Weights of a small audio frame classifier: arch conformer.
Rows from expert 5 of block 9, named by matrix and row number. Rows with one number belong to one neuron. Each number is 128 + 24 x the weight over its row's rms, rounded and kept within 0 to 255. All counts start at 0. After the name is the row's rms in percent of the matrix's.
# up: expert up (model.blocks.9.mlp.up, 16x128x128), inputs 0-42
# down: expert down (model.blocks.9.mlp.down, 16x128x128, transposed), outputs 0-42
up.0 092 [149 142 133  99 130  90  76 110 152  79 139 156 140  95 167 144 129 142 154 152 112 113 108 128 136 117 172 130  68  75 137 136 143 116 110 128 174 121 111 177 102 137 118]
up.1 128 [126 110 107 152 143 141 143 121 121 151 129 129  95 167 120 159 105  92 122 126 181  87 142 103 130 104  84 107 140 128 123 129 114 139 113 113 131 132  89 144 166 125 111]
up.2 094 [173 105 140  96  97 103 126 135 140 112 136 185 112 103 119 126 119  79 115 116 127 134 135 121  85  93 134 134 151 122 130 111 134  97 123 107 143 186 147 155  98 142 144]
up.3 088 [124 140 111 169 105 117 124  96 163 118 124  73  87 101 158 163 139 137 156 107 104 124 137 105 142 121 149  90 145 167 132 129 109  97 129 124  92 134 133 138 118 130 157]
up.4 080 [102 142 119 110 129 102 119 180 118 170 114 130 108 186  77 136  84  78 123  87 104 107 132  93 120 138 159 137 148 139 128 132 119 152  93 139 167 112 121 154 116 154 148]
up.5 125 [117  92 141  93 109  96 161 142 136 159 142 149 154  90 116 143 143 102 115 165 123  86 141 162  74  91 167 133 145 136 150  77 127 105 149 139 143 104 126 153 137 132 148]
up.6 109 [109 158 131 166 161 119 144 136 136 127 141 113 166 138 139 129 119 140 152 114  99 111 136  89 119  89  90  87 134  98 169 120 106 154 139  93  84 142  99 126 131 139 103]
up.7 122 [165 113 123 136  95 171 113 126 150 134 115 140 127 132 111 168 137 108  94 108 104 121 160 152 112 146 113 156 134  71 117 142  90 103  98 126  67 145 119 164  90 161 144]
up.8 102 [122 100 120  98 137 148 120 149 138 108 110 138  92 108 133 142 130 148  91 133 123 133 107 123 122 158 138 160  99 121 138 126 126 116 115 157 125 124 124 142 187 108 130]
up.9 093 [114 138 146 131 158 126  92 103 149  99 177 111 124 108  98  99 134 144 120 136 158 115 108 133 127  98 142 102 159 164  99 112 143 110 181 128 121  55 113 173  84 129 129]
up.10 109 [140 151  89 123 135 135  93 157 123 108 120 111 109 114 102 111 144 133  98 180 111 122 103 129 137 146 137 113 133 119 116 131 161 161 115  96 132 125 140 133 138 128 130]
up.11 125 [104 142 146  98 134 116 156 154 125 128 119 129 137 112 112 102 101  71 162 147  85 161 102 140 103 126 100 143 169 128 139 114 118 143 131 120 109 104 147 135 157  86 153]
up.12 119 [150 136 140 154 139 124 131 140 111 103 127 117 140 189 171 105 127 108 118 134 160 114 173 119 138 163 123 143 101 128 124 149 175 143 130 137 139 142 154 157 169 172 171]
up.13 092 [124 114 111 145 145 135 156 159 126 102 142 136 118  99  77 131 128 132  97 159 122  83 124 146 125 105 103 123 114 192 122 137 124 144 145 127 147 126 127 178 141 157 110]
up.14 098 [ 80 153 106 111  91 122  68 122 127 164 122 121 122 158 191 131 172  98 133 120 117 129 124 127 103 183 134  91 117 133 122 100 140 151 128 107 100 108  98 107 134 123 131]
up.15 088 [168 153 155 126  81 151 120 103 133 115 135 157 142  99 135 137 108 123 149 149 153 132 117 123 144 146 128 188  96 177 122 160 140 111 146 117  70 116 141 121 130 106 122]
up.16 102 [145 146 102 133 126 116 111 133 110 128  97 133  99 161 159 145 123 119 132 121 177 109 113 131 121 114 101  65 138 117 140  81 125  93  95 129 126  97  90 138 145 134  55]
up.17 113 [ 93 139 138 130 112 120 140 111 137 123 132 152  90 129 117 140 175 118 152 110 114 145 146 141 147 158 129  86 146  60 108 128 133 143  81 142 151 107  95 170 113 103 148]
up.18 115 [ 93  97 132  80 127 141 181 125 101 145 118 152 116  87  90 110 119 120 130 118 138 146 154 123 113 154 134 153 108 126 137 124 124 114  91 126 158 176 108 136 120 142 174]
up.19 099 [133 118 120 117 102 125 133  80 135 114 155 156 103  78 131 123 145 113 140 152 124 173 154 179 145 120 123 131 108 157  98 138 209 132 151 108 104  87 130 157 113 119 129]
up.20 104 [126 139 149 122 110 157 125  95  71 120 102 138 117 104 130 141 150 128 143 141  74 111 119 165 114  94 153 143 174 146 107 120 136 134  83 101 118 138 141 104 124 126 130]
up.21 125 [125 141 166 117 101 120 134 153 165 164 158 174 136 116 172 126 105 133 152 114  87  85 158 116 145 117 118 145  99 158 104 131 143 130 186 122 118 100 125 125 122 134 124]
up.22 083 [140 155 164 123 134 114 115  90 144 119 105 129 167 145 145 146 123  94 126 131 134 113 140 126 137 122 166 147 135 132 145 123 112 125 155 178 122 137 140 112 131 123  75]
up.23 132 [156 146  93 102 117 105 109 141 113 105 137 149 116 111 139 142 126 136 161 153 156 108 115 138 116 105 117 193 129 129 132  82 132 142 156 138 112 119  96 167  76  91 108]
up.24 105 [118 116  91 113  99 109  84  77 125  93 110 121 145  97 123 135  99 105 133 180 107 120 124 168 165 147 130 124 170 144 144 196 149 109 106 138 139 116 129 127 100 156 142]
up.25 124 [136 168 137 136  98 136 135  48 170 101 142 120 162 127 125 176 170 148 122 139 135 117 141 113 158  87 135 101 118 142 139 164 123 130 109 127 139 115  74 152 108 139 149]
up.26 089 [138 115 170 166 142 140 167 107 148 139 161 106 105 132 120 150 119 117 148 112 132 128 129 161 149 135 105 143 107  99  90 133 131  91 142 169 127 141 121 133 167 123 140]
up.27 092 [114 107 189  68 160 123 164 132 126 119 133 132 119 112 149 110 110 133  96 123 157 161 144  93 145 117 124  87  97 156 124 121 145 110 112 116 164 126 148 149 125 135 150]
up.28 092 [101 151 116 116 109 119  75 114 147 117 128 154 114 128 128 135 129  86 109 147 141 102 142 164 139 116 133 109 144 125 118 150 116 165 111 108 121 121 113 111  90 124 136]
up.29 092 [113 117 167 156 153  88 103 125 140 120 144 107 188 104 134 142 165  83 116 166 148 156 130 101 137 113 141 107 104 129  93 110 138 120 144 164 114  98 160 113 121 104 129]
up.30 104 [120 106 119 128  87 116 141  87  87  76  94 195  95 145 136 121 119 131 144 118 130 137 126 128 140 158 117 124 120 116 122 126 150 146 142 149 145 101 116 154  79 126 121]
up.31 140 [142 100 150 152 107 138 102  92  83  98  76 135 151 130 118 173 134 131 147 107 111 149 122 115 113 124 126 142 128 122 154 150 134 140 139 110 153 176 115 147 107 164  94]
up.32 090 [155 115 144 129 124 137 101 115 139 118 113 108 113 148  98 122 134 137 155 134 116 135  96 150 105 115  66 160 156 116 159 105 124 121 175 122 119 108 130 143  96  79 126]
up.33 120 [ 96 124 126 121 139 160 129 104 136 102 104 143 173  85  88 128 148 127  98 153 124 139 166 111 185 164 148 149 146  97 158 176 111 132 135 137 167 131  73 161 130 122 125]
up.34 108 [146 137 136 143 116 122 107  72 138 133 113 139 102 144 120 144 126 147  93 157 127 132 114  95 141 145 159 104  89 140 166 123 109 117 124 145 169  93 104 165 111 128 143]
up.35 083 [132  94 121 128 156 138 136 156 129 126 183 158 109 117 128 127  91 116  79  98 112 144 172 146 156 139 149 129 111 113 161 158 106  92 123  83 119 176 159 127 136 129 179]
down.0 096 [166 100 132 137 141 163 136  95  87 186 176  89 138  86  95 139 147 135 108 170 129 158 178 117 134 140 119 152 154  98 141 138 133 123 132 127 128  95  96  85 136  90 135]
down.1 112 [ 85  79 176 149 157 143 142 145 128  82  94 128 144 119 113 119 129 129 149 107 175 151 130 171 120 164 129 107 125 133 150 101 135 144 149 152  69 135 125 143 155 122 130]
down.2 087 [124  90  99 189 102 115 154 136 127 124 115  99 150 140 146 140 113 139 130 148 107 127 126 114 101 205 130 126  68 138  78 123  93 122 110 163 119 125  93 122 166 127 126]
down.3 093 [154 106 135 157 112 138 197 143 144 176 153 137 118 123 113 131 109 155 159 104 101 140 145 100 108 145 127 124 113 128 142  82 146 164 123 131 125 106 106 122 168 153 112]
down.4 087 [120 118 142 118 102 112 138 124 123  96 129 149 164 114 159 142 131 131  89 111  85 147 128 121  96 138 151 132 117 145  95 124 122 101  97 161 123 129  61 111  89  86 114]
down.5 121 [101 144  90 110  90 133 130  99 112 155 132 163 157 131 134 120  79 134 138 115 100  81 151 108 100 114 133 147 122 127 166 126 123 140 107 131 158 118 104 176  99 157 115]
down.6 106 [146 113 115 125 182 142 114 109 137 132  97 119 151 108 167  83 154 123 161 129 133 132 119 113 102 139 115 128 125 140 120  54 159 137 127 107 122 130  88 146 119  92 160]
down.7 126 [115 158 167 157 158 141 137 141 116 154 173  87 169 140 116 165 149 108 117  93 132 132 147 125  88 158 136 111 152 111 121 134 146 174 111 124 150 139 158 111 130  82 144]
down.8 098 [ 95 173 107 126 133 128 150 124 147 120 124  98 136 146 104 120 138 157 109 116 150 165 121 136 130 156 162 108 150 139 136 123 146 108 115 152 117 157  97  67 114 132 129]
down.9 098 [116 103 124 143 136 141 136 129 131 113 103 148 119 154 110  66 135 139 123 118 108 119 105 139 142  91 178 104 154 145 159  75 121 137 164 127 145 159 115 142 113 135 114]
down.10 114 [117 120  96 118 141 166 114 148  93 133 121 127 140 131 118  98 173 120  90 148 163  89 119 140 111 140 104 106 153 100 130 137 106  89 162 126 135 132 156 131 162 143  89]
down.11 113 [115 117 102 146  95  78 151 107 111 106 117 133 114 161 119 107  86 144 158 103 105 123 158 124 139 113 153 143 143 144 118 121 110 130 134 124 143 110 100 146 113 107 160]
down.12 108 [135 110 137 132 138 112 167 162 102 108 132 163  94 140  91 116 137 109  94 148 112 178 135 105 136 110 146 158 116 145 119 152 140 121 116  90 157 139 130 107 149 156 149]
down.13 090 [157 136  88 127 145 124 109 154  89 112 148 145 144 124 143 149 105 162 112 142 134 121  81 137 145 147 133 143 159 125 116 101 117 153 144 159 129 128 115 161 149 138 147]
down.14 089 [131 145 114 186 116 107 141 127 149 116 147 174 146 166 138 191 150 111 173 107 114 103 136 155 161 142  98 135 129 132 127 197 116 167 146 155 119 144 141 179 143 136 102]
down.15 099 [131 122 173 110 132 153 105 125 132 159 119  98 144  79 130 120 102 136 145  95  84 135 125 123 105 144  98 133  96 125 126 155 107 107  69 154 103 114 105 140  99 140 115]
down.16 104 [132 143 114  91 128 158 121 150 111 131 125 111 125 128 137 131 115 118 115  85  80 125 128 147 111 171 142 123 159  86  94 147 114 165 180 136 133 131 143  92 127 127 140]
down.17 105 [111  87 110 133 129 150  66 121 125 173 150 105 130 110 141 156 146 137 124 139 120 121 117 151 114 116  90 177 114 129 162 104 137  99 167 148 125 143 138  98 101 147 147]
down.18 110 [ 83 179  88 189 127 160 125 193 132 106 159  89 107 102 129 107 124 144  98 164 162 128 121 139  96 125 146 130 138 155 117 123 156  70 156 125 126 102 113 123 105  97 157]
down.19 099 [ 88 110 142 169 134 123 157 111 124 113 149 100 188 149 137 133  87 133 132 120  97  97 130 131 166 132 135 136 157 157 125 167 113 132 132 122 164 136 124 111 106 106  94]
down.20 091 [132 150  92 161 109 103 155 116 177 165 119 156 116 137 146 120  61 120 120 150 130 122 107 117 121 140 112 103 101 145 178 157 115 134 118 121 127 111 143 163 112 128 109]
down.21 125 [140 138 128 117 120 120 157 100 120 103 174 122 182 132 158 148 120 111 146 115  94 156 150 106 110 161  99 126 119 158  85 130 163 115 130 103 143 119 149  75 174 133 117]
down.22 074 [102 116  78 115 132 161 132 140 105 120 114 144 147 123 126 107 116 121 162 117 170 143 122 136 135 142  84  99 107 123 105 133 131 125 116 167 123 159 160 118 132 143  95]
down.23 150 [114 168 137 106 122 155 120 105 154 130 182  81 125 119 121 139 126 145 122 101 105 157 138 105 146 136 115  99 108 126 125 122  95  91 101 138 132  83 122 118 123 164 114]
down.24 104 [110 143 110 129 142 132 120 123 148 175 122 119  82 117 129 149 123 153 128 177 109 152 164 134 160 164 137 136 123 136 136 111 103  92 122  95  96 137 157 127  82 115 125]
down.25 118 [116  94  82 105 107 118 150 144 137 142 148 122  99 153 107 122 171 135  78 136  92 168 132 141 157 137 155 141 152 148 148 109 121 118 133  87 147 154 154 158  70 138 101]
down.26 082 [133 119 128 110 112 176 113 126 131 140 146 149 170 164 122  95 115 135 154 122 113 142 113  78 169 151 121 143 105 113  90 126  79 174 109 173 156 110 126 139 111 122 149]
down.27 099 [172 142 121 153 145 110 124 136 119 120 158 111 114 158 154 140  92 152 115 118 143 107 166 183 129 131 140 100 104 120 125 124 132 153 159 108 121 126 126 112 146 106 120]
down.28 097 [116 165 118 138 134 142 134 136 132 170 121 123 119 127 100  97 151  91 135 145 112 153 124  83 159 128 145  91 156  89 115 100 153 123 113 121  69  79 130 169  93 158 158]
down.29 092 [161 133 134 107 128 116 100 146  71  41 174 144 166  98 132 141  78 122 172 140  93 114 119 114  98 133 107 119 126 113 145 104 147 111 147 139 100 153  91 142 139 119 146]
down.30 108 [128 141 137 111 147 116 171 134 149  83 131 162 175 152 116  59 110 126 153 137 106 177  98 127 129  88 103 126 131 158 112 133  93 177 126 147 112  85 123 104 109 153 134]
down.31 136 [138 110  74  75 169 111 136 165 105 113  93 109  94 107  99 110 165 191 136 126 129 130 152 156  69 130 109 161 101 149 106 116 131 141 130 136 151  73 126 124 119 149 114]
down.32 087 [124 100 159 123 137 134 139 118 127 120 158 141  73 159  94 102 172 147 133 109 122 119 112 141 152 136 135 163 144 141 141 151 108 154  87 133 116 166 111 157 117 147 114]
down.33 110 [111 148 117 110 132 144 108 123  98 132 162  96  98 144  90 169 144  97 139 116 101 176 137 115 166 181 135 141 142 163 119 156 116 132 142 119  97 115 136 148  67 113 105]
down.34 117 [110 136 121 153 119 143  63 139 154 173 149 119 156 116 152 115 130 157 149 135 122 154  93 150 152 119 153 115 107 106 117 123 140 134 160 170 130 148 142 114 133 142  98]
down.35 095 [ 95 142 101 122 121 137 135 126 134 118 191  89 103 114 100 108 146 114  86 153 134 153  98 136  96  73 165 119 145 158 110 120 139 125 111 159 131  94 105 124 175  73 102]